python train.py --crop_scale_min=1 --encoder_norm_position="pre" --encoder_slots_per_expert=2 --decoder_bias="none" --batch_size=64 --weight_decay=0.05
Rows from block 7 of the image encoder of a small image captioner, named by matrix and row number. Rows with one number within an expert belong to one neuron, the router's apart. Each number is 128 + 32 x the weight over its row's rms, rounded and kept within 0 to 255. All counts start at 0.
Before each expert's rows are labels from the 100 images, of 14976, where the router gives the expert most weight on average: "patch colour" is the nearest of a few named colours to the mean colour under the peak. Only what is clearly more common there than usual is listed. The data: rendered solids tumbling over patterned floors. In brackets: how many of the 100.
# router: slot weights (encoder.blocks.7.mlp.router.weight, 16x128, trained with AdamW), inputs 0-127
# gate: expert gate (encoder.blocks.7.mlp.gate, 8x64x128), inputs 0-127
# up: expert up (encoder.blocks.7.mlp.up, 8x64x128), inputs 0-127
# down: expert down (encoder.blocks.7.mlp.down, 8x128x64, transposed), outputs 0-127

# expert 2
patch colour: yellow (67)
router.4 [ 98 129  88 124 156 143 126 112 165 113 171 133 191 105 160 158 151 153 105 185 176 106 149 133 157  63 145 146 133 113 115 148 134 127 170 142 154 172 124 170 131 119 147 178 131 111 137 109 131 110 162 116 111 151 164 136 123 118  93  65  96 139 134 166 151  75 150 141 152 176 150 112 138 164  66 125 126 164 151 212 144 111 159  86 114 126 181 114 128 127 138 134  78  96 151 118 130 203 136 127  93 118 144 124 171 126 175 125 102 120 102  68  92  81 169  97  82  64 146  75  87  79  76  42 118 124 100  94]
router.5 [115 144  96 135 137 160 162 161 115 108 199  95 129 158  97 128 164  85 177 143 196  99 137  62  91 109 101 147 170 126  98  92 114 120  98 140  97 166 158 134 152  94 162 182 173  92  98 116 171 112 123 157  94 159 133 108  87  94 145  95  98 116 129 115 151 105 144 127 147 123 126  97 178 128 116 169 182 182  78 161 146 102 143 125 108 159 106  75  91  95 134  85 107 165 141 140 173 148 137  84 171 155 153 161 123  85 130 185 140 170 119  77  56 101 134 152 118 145 180  51 150 120  75 112 119 145 120  76]
gate.0 [194 149  39 117 189 128 183 188  85 119 114 114 120 145 124  69 115  93 129 101 148 147  81 108 114 165 128 115 132 142 171 169 173 120 159 112  73 148 178 151  81 144 118 172 106  96 141 154 143  62 102  64 114  75 162 112 208  99 102 100 153 147 136 145 136 161 111 181 144 128  80  78 141 173  73 163 117 101 120 172 113 167 132 125 142 153 125 163 133  83 186 147 151  99 130 118 162 142  95 130 163 106 105 121 135 109 182 115 152 136 121 152 133 118  80 143 145 109 130 117  81 117 123  85  73 118 122 104]
up.0 [182 131 133 100 133 115 137 110 200 134 106 150  95  95 126 157 192 165 135 180  82 172 168 115 163  83 133 108  68 179 122 120  84 110  94 119  93 113  82 131 154  98  81 129 132 119 174 107 121 127 158 117 145 154 135 153 102  97 110 155 154 123 193  99  94 108 140 129 127 120 155 109 138 194 135 111  78 157  79 135 127 121  90 131 190  79  98 188 160  66  72 116 140  92 126 213 118 154 117 171 116 111 116 130  54 104 104 136 145 175 120 141 136  91  79 129 122 150 110 166  93 107 159 189 122 160 114 127]
down.0 [142  89 163 112 145 117 145 182 171 116 136 203  81 147  89 151 131 185 132  97 132 153 180 137 134  73  84  40 143 168 135  76 137 129 135 152 103 115  84  49 121 120 144  99 113 121 154 125 126 130 159 100 132 154  51  96 121 118  87 220 182 141 131  80  41 101 121 140 101 154 175 140 120 130 160 122 137 136  93 121 143 116 124  91 107 100 109 129 147 102 115 138 121 167 146 193 103 112 142 131  93 127 115 100  72 140 112 151 177 112 157 142  94 175 188 154 176 135 152 128 128 142 119 173 121 139 136 155]
gate.1 [113 146 119 119 133 121 162 118  92  99 168 132 116 135 151 150 122 148  83  82 118 128  87 125 166 232  92 134 131 126 186 177 166 157  84  99 192 128 116 143 174 186  99 138 126 112 105 173 136 106 146 149 102 161 177  99  88  99  52 136 159  53 111 101 106 120 103 171 157 142  93 177 122  92 146 127 136  99 153 144 133 139 154  96 142 133 151 152  79 105 130 150 110  92 118  54 174 122 139 143 164 122 148 164 148  95 144  66 145 143  67 115 133  98 198  79 153 161 130 117 114 157  88 145  70 143 155 133]
up.1 [119 113 127 153 110 117 146  90 120 170 129 165  87 136 135 160 166 160 178  91 127  86 126 144 155 206 145 131 106  70 147 131 143 158 138 116 148 138 111 120 158 147 136 143 121 122 128 101 166 104 118 163 115 130 163 112 173 167 203 147 146  55 144 117  67 116 175 200 119  89 104 107 155 139 120  98 121 158 126 163 115 130  71 119 134 154 158 153  85 143 109 154 145  84  72  96 113 120 117  80 195 117 154 120 134 131 170  74 151  97 124  29 131  69  97 141 148  24 123  98 128 111 126 156 116 135 151 167]
down.1 [121 118 175 125 150  96 152  88  81 143 190 110  87 104 156 173  92 179 124  92 177  68 131 148 183 180 130 151  92  81 107  77 150 114 102  63 176  89 138 157 131 131 110 110 136 137 136 147 132 130 104 149  80 114 160 146 143 154 128 139 105 117  98 139 104 167 115 118 119 176 175 182 172 132 120  90  96 160 103 173  90 149 137  91 105 110 159 155  69  71 107 104 119 145  68 104  95 161 151 180 108 109 144 150 208 148 136  65 125 120 146 114 141 119 119 144 135 124  72 172 127 112 125  46 115 173 116 144]
gate.2 [141 154 151 116 117 125 173  79 110 142  85 154  82 119 201  93 124 105 151  73  76 109 152 165 133 174 153  80 150 178 139 143 103 128 142 144 172 141 104 126 137 144 106 111 163 136 131 126  94  83  80 122 128  96  93 192 171 137 130  79  60 182 109 140 137 108  91 125 159 214  84 119  87 157  89  95 190 116 103 105 146 169 124 128 167 168 125 133 165 146 148 135 125  92  81  89 165 148  92  93  99 132 132 171  88 123 135 131 174  69 157 139 133 137 125 159 151 161 121 104  86  63 152 138 177  75 138 119]
up.2 [ 71  99 152 134  96 119  77 155 153  92 113 149 166 127  62 182 134 110  99 193 168 129  97 128 138 114  82 145  94 163 138  88 113 170 104 113 118 186 139 172 152 131 151 164 100 149  93  86 168 158 126 122  93 113 155 145 121 121 142 176 168 123 131 144 162 139 131 159  85  70 174  96 120 134 119 152 114 105  94 135 112  71 152 136  82 161 103 171 109 138  68 110 144 158 181 175 103 158 127 166 141 119 122 124 181 112  79  97 139 221 103 128  93 155 100 171 109 114 131 113 114 129 114  46  91 110 160 189]
down.2 [ 93 105 171 160  80 147 117 149 138  55  66 107 132  80 153 125 121  82 145 133 181 106 124 133 106 118 101 137 124 142 101 160 125 143  54 135 125 194  94 175 171 123 100 175 109 144 118 129 123 123  87 141  87  88 158  93 118  74 109 122 153 170 130 178 100 134 137 144 150 129 178 205  89 130  61  90 136 182 102 149 146 131 115 138 134 122 110 102 104  96  56 128 135 190  90  89 192 111 139 107 127 133 112 143 149 132 129 124 143 182  59 186 121 124 175 152 128 150  96 166 154 133 113 127 180 118 133 180]

# expert 5
patch colour: red (66)
router.10 [116 113 163 155 141 133 157 130 161 129  72 168  82 172  95 108  82 153 122 155 102  77 188 178 177 153 112 124 157  59 171 112 138  91 119 130 131 112 157 152 131 128 122 144 124 123 155 164  94 161 128  75 114 129 158 124 140 143 127 115 177 172 191 109 138 107  91 119 127 147  87  92 106 145  98 124  98 117  98 150 161  76 111 126 192 102  87  88  87 146 143 102  99  68 137  82  79  97  81 147  81 156 156 156 163 169  99 162 140 178 113 148  93 149 163  85  98  88 102 153 175  97 101 161  88  97 196 166]
router.11 [ 84 127 149 127 139 148 186  93 147 130 105 141  63 175 108 126  73 154 145 175  98  71 165 138 160 168 108 140 181 104 108 143 136 128  93 120 143  98 158 107 130 173 160 117 127 132  99 173 130 134 135  48  99 116 138  67  90 174 137  84 169 170 154 108 160 127  70  91 119 121 103 126 120 160 138 185 137 142 115 128 149  96 129 140 198 111  65 119  92 181 141 114 140 151 167 118 104 118 123 150  77 113 116 128 139 110  91 202 118 126 132 138 107 168 144 104 107  85 102 154 195  60 105 173  74  92 171 155]
gate.0 [ 62 151 123  94 122 139 124 147 122 162 124 133 120 176 162 112 106 123  95 143 168 155  90  99 110 115 157 180 153 130 126 142 120  78 188 190  80 120  88 125  66 172  79 109 173  87 187 166 133 192 106 139 149 158 143  65 157 101  69 105 139 137 130 136 123 192  69  96 147  94 148 119 133 107 121  96 158 121 134 121  98  60 143 145  97 153 150  80 161 103 149 118 117 150 167  95 171 112 146 152 105 133 100 103  99 151 153 178 118 219 156 104 164 124 136 137 168 134 153  85  74 102 137 120 124  87 130 168]
up.0 [ 78 124 117  95 176 167 141 157 158 120 235 117  74 141 145 168 136 112 118 115 101 188 141 113 172  91 151 127 128 128 141 121 149  79 101 189 147 156  86 172 121 139 153 126 109 146  92 110 171 165 139 130 107 174 164 118  88  72 133 120  36 123 143 100 138 144 138  77 131 113 138  83 213 130 145 124 131 123 137 130 137 116 191 135 136 125 167  97 119  84 104  67 134  89 120 111 142 174 118 106 117 118 125 140  99 119 123 169  67 153 113  98 192  72 142 126 156 177 133 109  55 116 122  96 137 159 142 100]
down.0 [123 193 138  81 161 134 147 159 148 129 182  97 101 162  79 125 155 138 127 151 141 163 161 138 136 105  92 179 145 164  95 100 145 104 167 164 131 200 110 155 184 141 117  97 101 157 116 102 121 143 114 107  97 103  87 139  54  91 132  63 105 117 122 133 129 144  96 123 116 101 143  93 220 115  84 151 116  97 145 130 137 179 136 121 122 114 163 131 194  61 138 131  69 115 172  97 168 144 123  84 131 119 111 101 112  93  95 149  92 187 148 103 188 159 148 150 150 212  87 159 150 112 131 104 150 157 100 124]
gate.1 [106  70 100 169  70 124  92 153 163 137 121 101 151 122  93 144 128 114  96 178 100  67 187 160 119 150 122 169 127 101 153 143 161  99 132 116 115 192 115 117 119 139 106 116 119 175 153 153 157 190 142 146 137 162 109 184  97 172 100  50  47 170 131 119 163  80 151 153 132 161 105  96 156 100 122  69 145 156 113 129 122 121 111 134  69 187 156  76 124  98 171 119 154 109 115 139 134 162 123  83 119 126 120 163 126 143 135 104 157  66 159  95 174  77  97  94 114 191 131 118 142 121 117 144 109  80 138 193]
up.1 [129 135  73 134 107 122 151 172 127  96 157  80 222 114 112 110 148 116  99 100 116 139 115 131 193  96 122 123 109  96 119 143 164 159 110  98 117  94 163 145 176 122 117 136  70 127 171 126 150 123 115 108 100 132 112 120 145 117 127 142 224 135  95  91  94 147 136 142 109 136 116 107  62  97 127 117 113  88 161 138 106 102 236 161 198 115 193 101  65 146 138 152 129 108 131 153 178 123  97 208 171 155  50 146 108 118 110 163  99 104 112 137 138 115 153 135  97 152 130 162 115 162  83  88 137 127 113 147]
down.1 [162 115 155 162 181 104  78 153  89 138 102 167 154 143 119  69 183 150  94 138  95  82  75 174  92 153  85 194  87 107 119  63 146 132 119 136 159 141 129 106 140 157 111 125 152 143 129 182 145 119 142 126 116  97 142 166 122  87 138 117 125 145 151  94 160 108 113 132  60 152 122  86 186 145  84 131 143 128 142 112 105 185 137 102  87 120  79 138 156 130 160 136 135 112 112 197 117  99 119 136 133 110 122 111 190 152 205 137  34 134 134 133 210 114 103  96 150 150 112 158  91 127 120  80 157 122 118 188]
gate.2 [120 137 126 212  30 165  91 101 129 125 134  96 132 143 189 102 134 114  98 113 123 178 142 116  50 149 121 111 113 129 149  73 113 153 123 136 192 111 161 166  25 144 148 113 127 135 139 183 113 125 114  99 114 155 101 184  87 118 118 103 114 147 153 116  92 170 119  86 122 215 157 145 125 117 116 106  75 185 170  94 141 107 162 122 143 172 136 198 102 130 116 139  63 124 113 123 136 156 158 145  85 122 134 155 135 128 143 184 133 104 156 134 119  99 117 127  91 142 101 127 112  84 104 111 176 156 162 114]
up.2 [ 83  86 137  32 201 109 129 151 128 126 204 136 150 161  85 132 173 188 179 176 127  78 135 162 226 115 161 142 159 107 105 152 185  92 111 126  79 159  81 119 213 103 140 117  95 111 142  81 158 118 116 139 117 127 157  86 185 121 141 114 173 103 121 111 155  68 144 143 115  77 117 105 185 166 139 145 147 115  90 138 136 159  91 143 154 118  95 100 124 137 118 118 147 144 160 123 137  94 116 116 123 107 105 100 122 166 131  95 109 186 108 139 101 134 112  83 134  87 142  89 138 154 111 147 131  99 123 131]
down.2 [ 99 194 141 187 110 171 175 142 174  66 138  35 207 174  77 158 116 110  99  90 158 123 149 152 130 177 115 190 106 154  71  85 127  93 150 134 158 136 141 161 113 146 145 140 110 123 125 102 122 145  93  98  92 147 104 114 144 123 126 106 184 138 123 111  95 102 132 132 110 128 150 135 141 121 120 112 117 158 183 109 153 154 145 105 124 126 164 133 163 170 140 154  12 200 132 157 182  99 108 100 156 128 115 151 127 131 143 166 136 137 106 121  34 117 119 127 141 115 107 136 178 134 127 108 161 113 140 160]

# expert 3
patch colour: brown (54); black (44)
router.6 [141 158 129 148 142 128  91 121 172 174 126 201 126 139 134  50 103 127 130  70 107  73 207  81 100  94  46 100 153  93  71 110  81 182 127 106 109 101 183  79 145  71 118 124 167 134 119 171  82 114  98 147  91 121 132 133 143 115 150 149  93 150 119 181 177  94  95  79 178 120 164 129 165 109 129 109 119 137 131 127 144  91 116 102 127  96 155 122  89  68 131 125 162  97 151 144 163 119 118  90 136 117 115  91 129 138 137 125 124 167 183 125  93 193  96 171 123 181 142 148 121 123 122 153 168  86 140 106]
router.7 [147 165 142 132 134 163 120 114 185 167 127 172 117 150 150  51  89  92 109 139  92 154 151  77  72  90  80  92 146  86  67 141  67 172 132 100  75 101 146  81 182  60 162 157 177 120 101 166 157 121 150 147 121 141 158 126 113  93 111 146  98 171 121 199 176 106 161 104 156 101 108 128 124 165  72  91  90 183 110 144 116  82 144 149 163  64 168  83 109 119 158  98 124 125 139 147 161 113 112 126 128  95 122  83 132 123 152 156  79 147 149  85  84 155 122 117 117 142 148 151 172 134 118 154 121  95 138 101]
gate.0 [117  99 142  97 167  90 106 111 130 105 130 148 148 171  94 132 157 146 134 166  79 102 103 161 159 138 117  96 155  98 107 131  21  68 136 151 122 162 104 146 131 205  91 114 112 197 147  75 174  88  98 126 194  78 151 105 123  71  84 151 187 105 143 188  97 162 146 133  72 156  90 145 121 115 128 146  98 115 132 156 150 150 149 136 145 139  89 129 139  75 102 166 169 129 131  72 115 149 156 133 135 164 151 135  97 132 201 154 103 118 127 150 111 102 122 140  92  75 102  95 165 190 144 111 125 145 112 155]
up.0 [100 141 191 105 139 143  65  90  69 131 138 118 113 148 167 134 153 125 144 145  71  78 179 149  93  78 123 125 112 152 144 111  88 117 142 164 156 158 143 117 125 139 136 138 125 138 116  77 141 157 148 127 135 125  91 157 124 152 126 102 122 149 177 102 120  82 186  81  80 112 146 140 164 112 144 133 159  98 172 113 125 139  69 136 152 119 118  86 108  87 130 114 127 125 183 125 155  99 143 146 118 102 121  79 166 160 106 110  69 120  82 164 139 142 177 169 125 161 127  60 145 138 109 141 118 255  45 142]
down.0 [108 129 184 156 139 147  98 110 122  86 131 122 147 142 171 135 125 125 133 149  34  84 203 127 134  80 136 126  89 125 124 110 124 116 114 116 173 195 159 131 101 121 161 102 134 111 120  74 138 141 173 118 120 150  94 141 137 139 111  97  91 130 155 116 124  94 180 105  62 144 148 156 142 150 155 135 105 133 196 173 108 157  71 117 149 150 120 104 126  96 127 150 113 129 155 136 146 108 111 148 152 104 119 127 161 131  55 167  80 115 118 192 102 133 201 106 100 155 148 107 194 139 126  96  55 222  67 154]
gate.1 [168 158 155  93  95 121 142 128 101 141 161 151  79 120 160 114 182 111 164 165  91 120  45 122 133 126 137 108 128 125 128 110 100  95 134 124  96 105  98 112  81 108 172 128 173 143 120 126 110 144 161  99 157 123 136 130 170 156 197 153 133 131 143  85 107 122  75  98 128 178 119 126 160  79 120 154 116 130 114 131 136 131 175  95 117  63 144 182 207 209 128 104 121 110  96 126 139 188 185  94 154 132 134 139  92 129  97 117 126  10  92  71 153 149 154 182 104  92 165  98 109 133 165 115  93 122 124 137]
up.1 [110 109  98  83  79 143 124 138 112 127 179 108 144 180 189 161 104 138 107 149 141  89  34 106  78  97 141  92 104 116 163 118 116 170 132 131 121  72  87 118  21  97 200 116 157 189 146 144 108 169 157 104 124 188 120 167 135 142 137 136 144 166 168 164 124 110 125  99 100 177 147 143 130 108 105 117 118  88 125 102 160 136 158 133 120  83 113 173 101 209 105 113 118 105 104  99 114 121 150 125 132 108 100 146 116 183 127 100 128 124 151 106 115 161 155 164 136  72 158 114 130 169 147 126 161 181 140  59]
down.1 [143  65 147  88 115 136  82 141 182 125 105 142 139 144 122  95 133 149 109 142 150 108  81 144  83 120 102  59 113 137 164 111 111 204 159 105 104  80  52  88  90 133 150  92 124 169 108 160 116 134 153 101 162 142 170 183 136 115 113 117 125 127 216 211  93 131 121 124  84 154 119 114 126  86 105 106 137  73 147 116 140 118 109 117 132 178  89 152  81 145  93 127  73 103 140 103 102 144 110 142  99 111 147 166 127 182 159 156 149 160 170 132 138 131 156 174 147  77 167 129 185 123 134 131 162 220 124 128]
gate.2 [133 163 149 136 123 134 105 153 110 124  88 169 116 170  90 136 121 124 126 136 138 148 110 119 127 174  98  85 112 139 163 166 107 166 117 140 114 136 136  86 119  87  81 127  88 119 119  65 159 140  99  63  95 146 183 135 129 137 169 131 104  33 219  54 174 146 108 127 140 126 107 140  80 109  76 138 179 107 153 114 109 122  72 128 126 181  90 105 134 210  70 136 100  91 166  93 149 175 188 149 148 177 138 144 119 125 149 120 121 136 105 151 203 125 176 138 118 101 137 165 107 127 140 124 135 144 147  75]
up.2 [138 160 101 233 110 175 156  98  78 132 194 159 101  95 124  99 171  87 112 139  93 172 122 205 133 203 106 108  76 138 117 100 124 163  89  90 141 118 167 136 194 153 112 151 144 126 112 161 132 151  87 113 116 153 130 112 160  74 103 125  88 172 102 144  93 133 179 140 120  93 142 127 151 146 114 139 114 146 139 116 142  90 114 116  48 123  94 142 137 175 130 110 130 114  76 124  86  65 122 178 115  83  87 131 164 133 103 134 167 137 131 128 163 131 124 194  59 125 148 147 148  82 107 136 140  98 150 137]
down.2 [135 160  99 204  95 164 184 136 138 141 183 140 105 115 140  74 166 135 104 130 121 124 132 171 116 155 133 112  47 141 128 110  83 108 123  64 146 168 166 144 168 145  97 134 150  96 117 170 112 165  64  86  78 146 139 103 135 102 122 134 156 112  80 118  95 188 186 116 159 118 138  76 160 137  95 101 127 141 165 118 152  90  78 119  53 209  67 142 165 144 100 105 120 126 119 157 112  79 131 159 168 111  58 141 153  84 167 133 129 154 134 116 157 131 140 180 114 103  96 117 115 116 130 118 163 117 111 171]

# expert 0
patch colour: grey (84)
router.0 [148 186 156 178 172 180  93 112 158 155 128 135  88 112 194  83  71 128 107 149 101 141 155  80  96 102  78 104  93 134  95 148  76 101 120  87 101 144 181 131 172  80 170 136 173 143 101 163 172 167 171 119 121 169 102 137  98 106 113 158  80 132 171 162 182 132 130 101 166 122 147  85 160 133 107 107 113 110  71 148 114 101 168 122 185  49 167  95  77  91 137  87 132  96 151 105 133 124 122  89 134 107 114 101 117 123 190 121  90 150 165 103 111  97 147 132  89 139 125 173  86 129 162 112  96 119 142 111]
router.1 [108 150 131 151 138 119 109  40 177 136 128 189 181 136  94  71 107  71 163  68 126 165 156 104  96 123  65 103 150 105  85 126 109 165 125 179 150 143 156 139 172 117  99 116 134 127 140 133 163  63 135 143 158 102 100 127  95  37 127 131  87 138 103 178 158 117 156 168 167 108 110  91  79  76 107 125 167 163 118 124 191 124 145 195 140 128 100 128 124  68 126  97 165 118 165 144 138 133 118  98 166 146 142  81 132 116 170 172 117 166 138 117 139 165  84 116 125 153 181  78 125 161 130 120 144  90 110 112]
gate.0 [120 159  35  79  91 155 122 157 130 116  99  70 126 139 132 163  84 171 165 127 103 138 190 164  98 117 140 108 142 125 149 115 142 158 117  53 144 135 137 130  73 119 111 142 120  66 161  79 115 156  92 140  78 180 125 140  93 148  88 107 211 143 153 159  76 135 109  82 173 135 119 116 106 130 130  71 124  94  96 146 134 145 186 127 131 138 121 122 156 165 130 175 113 118 140 157 130 185 161 148 172 107 134 220 125 116  64  76 133 127 161 135 132 145 139 103 178 135  71 148 115 174 120 146 110 138 165 113]
up.0 [ 75 117  88 138 117 146 132 140 136 130 122 110 132 142 141 167 165 133 122  88 142 142  83 102  60 162 101 134 164 125 149 159 117 152 153  91  86  49  93 104  76  67 144 110 152 148 135 175  87 145 136 141 127 127 148  77  67 113 128 127 189 167 137 128  56 214 104 170 150 135 113 118  84 115 167 163  68 130 200 143 128 106 192 112 139 146 146 149 153 136  67 161 132  88 134 104  91 133 120  95  88 122 118 145 116 179  75 149 179 156 123 108 141 155  99 100  91 144 156 158  86 133 134 133 183 169 155 119]
down.0 [131 131  80 114 144 131 122 103 185 184  94 137 116 169 137 103 160 193 156 134 156 186  94  78  86 110 103  99 161  95 168 148 140 156 125  93  86  31 120  77  55  58 135 123 166 124 117 157 101 158  92 123 166 113 169 111  88 143 125 105 209 118 102 121  70 170 116 129 170 123 114  85 109 153 129 141 125  99 169 135 110  75 148 171 126 146 148 119 148 164 134 127 128 110  48 137 120 142 134 134 105 118 179 154 143 133  73 112 195 140 147 137 132 132 110 170  84 129 153 134 117 115 134 109 114 184  90 146]
gate.1 [165 106  64 129 146 188  51 112 146 104 108 114 176 113 169 139 123 102 126 133  77 154 132 154  64 129 114 143  94 123  66 158 131  87 163 117 123 152  99 189  83 148 142 134 129  96 134 116 130 129  72 118  96  99 169 115 136 153  95 151 172 130 141 133  95 103 118 194 166  82  90 120 119 187 168 101 160 156 127 126  96 154 129 161 101 165 195 137  69 133 135 159 143 127  91 147 127 109  33 114 168 120 183 111 149 111 168 158 140 186 117 177  85 158  98 113 161  77 107 151 116  94 151 151 103 139 122 110]
up.1 [115 106 163 138 176 149 179 103  85  96 127 136  88 126 110 100 111 127 153 164  58 154 142 143 160 101  81 145  88  48 105  69 171 119 116 170 177 170 127 139  96 126 105 159 181 111 140 134 120 108 185  91  95  56  84  95 151 111 126 173  88 176 157  98 147 140 188 181 129  97 134 155 116 159 109 167 120 183  96 145 131 150 142 141 146 129 122 181  55 144  87 156 127 168  95 146 143  89 128 158 139  89 128 140 114  99 137  94 112 142 132 126 142  58 154 113 164 119  86 132 170 134 148 151  88  70 159 139]
down.1 [148 132 182  83 134 158 126  91 108 173 119 197 104  91 143 101 117 126  96 143  93 102 150 134 196  98  86 120 133  95 120  80 129 158 150 116 127 196 165  66 150 101 124 137 184 102 106 139 124 136 167 124 112  95 125 102 160 118 119 198 105 136 150  88 163 114 156 140  75 139 146 148  85 104 123 136 145 121 146 131 130 100 168 124 108  96  55 146  78 144 104 143 104 169 122 169 153  92 142 160 135 125 151 125 138 119 116 111  89 172  92  38 185 134 177 109  90  96 115 138 121 145  96  62 158  35 112 163]
gate.2 [120  83  84 151 114 113 150 147 109 145 130 136 109 145  55 153 148 125  80 127 109 111  99 160 148 147 118 192 159 171 185 147 229  74  80  95 189 102 124 162 132 131  75 195  66 154 102 178 104 112 106 137 162 175 119 148 127 141 126 119 160 112 123 138 109 167 141 161 140 115  51 165 131  97 137 160 180 138  72 105 132 115 120  69  94  79 135 114 100 144 148 108 119 170 139  72 113 123 112 136 128  99 154 124 120 152 153 137 182 157  93 129 129 137 138  88 125 103 104 155 122  59 110 128 192 154 164 114]
up.2 [ 95 130 170  91 162 106 196 189 120 133 104 126 212 150 128  69 140 140 108 123 134 152  59 125 135 130 123 130 117 124 112 129 220 146  63  67 120 144 104 126  67  74 164 117 163 112 137 172 117  84 140 118 118 146 105 143 134  74  88 180  86 134 163  68 102 148 156 113 132  74 118 156 174 151 116 125  77 128 159 139 150 140  80 128 123  66  86 107 107 191 155 124 139  80 140  99 129 117 149 153 110 105  83 144 136 130 145  81 121 153 151 139 154 129 123 133 167 183 193 129 123 111 134 149 115 173 158 145]
down.2 [ 75 110 116 118 120 142 194 179 112 147 104 126 231 153 152  96 152 157 132 135 105 177  58 160 208 170 110 122 123 151 104 116 140 208 103  87 125 110 146 185  59  89 129 134 167 106 119 108 128 103 149  99 112 172 140 173 143 118  96 144  93 160 188  99 110 156 201 125  50 138 171 154 110 105 102  92 121 149 113 123 132 115  80  76  69  92  78 101 138 168 151 113  97 127 111 119 142  88 151 127 115 121 113 176 157 144 101  99 120 109 130 128 152 110 134 126 121 165 174 100 140 124 146 117 121 110 142 128]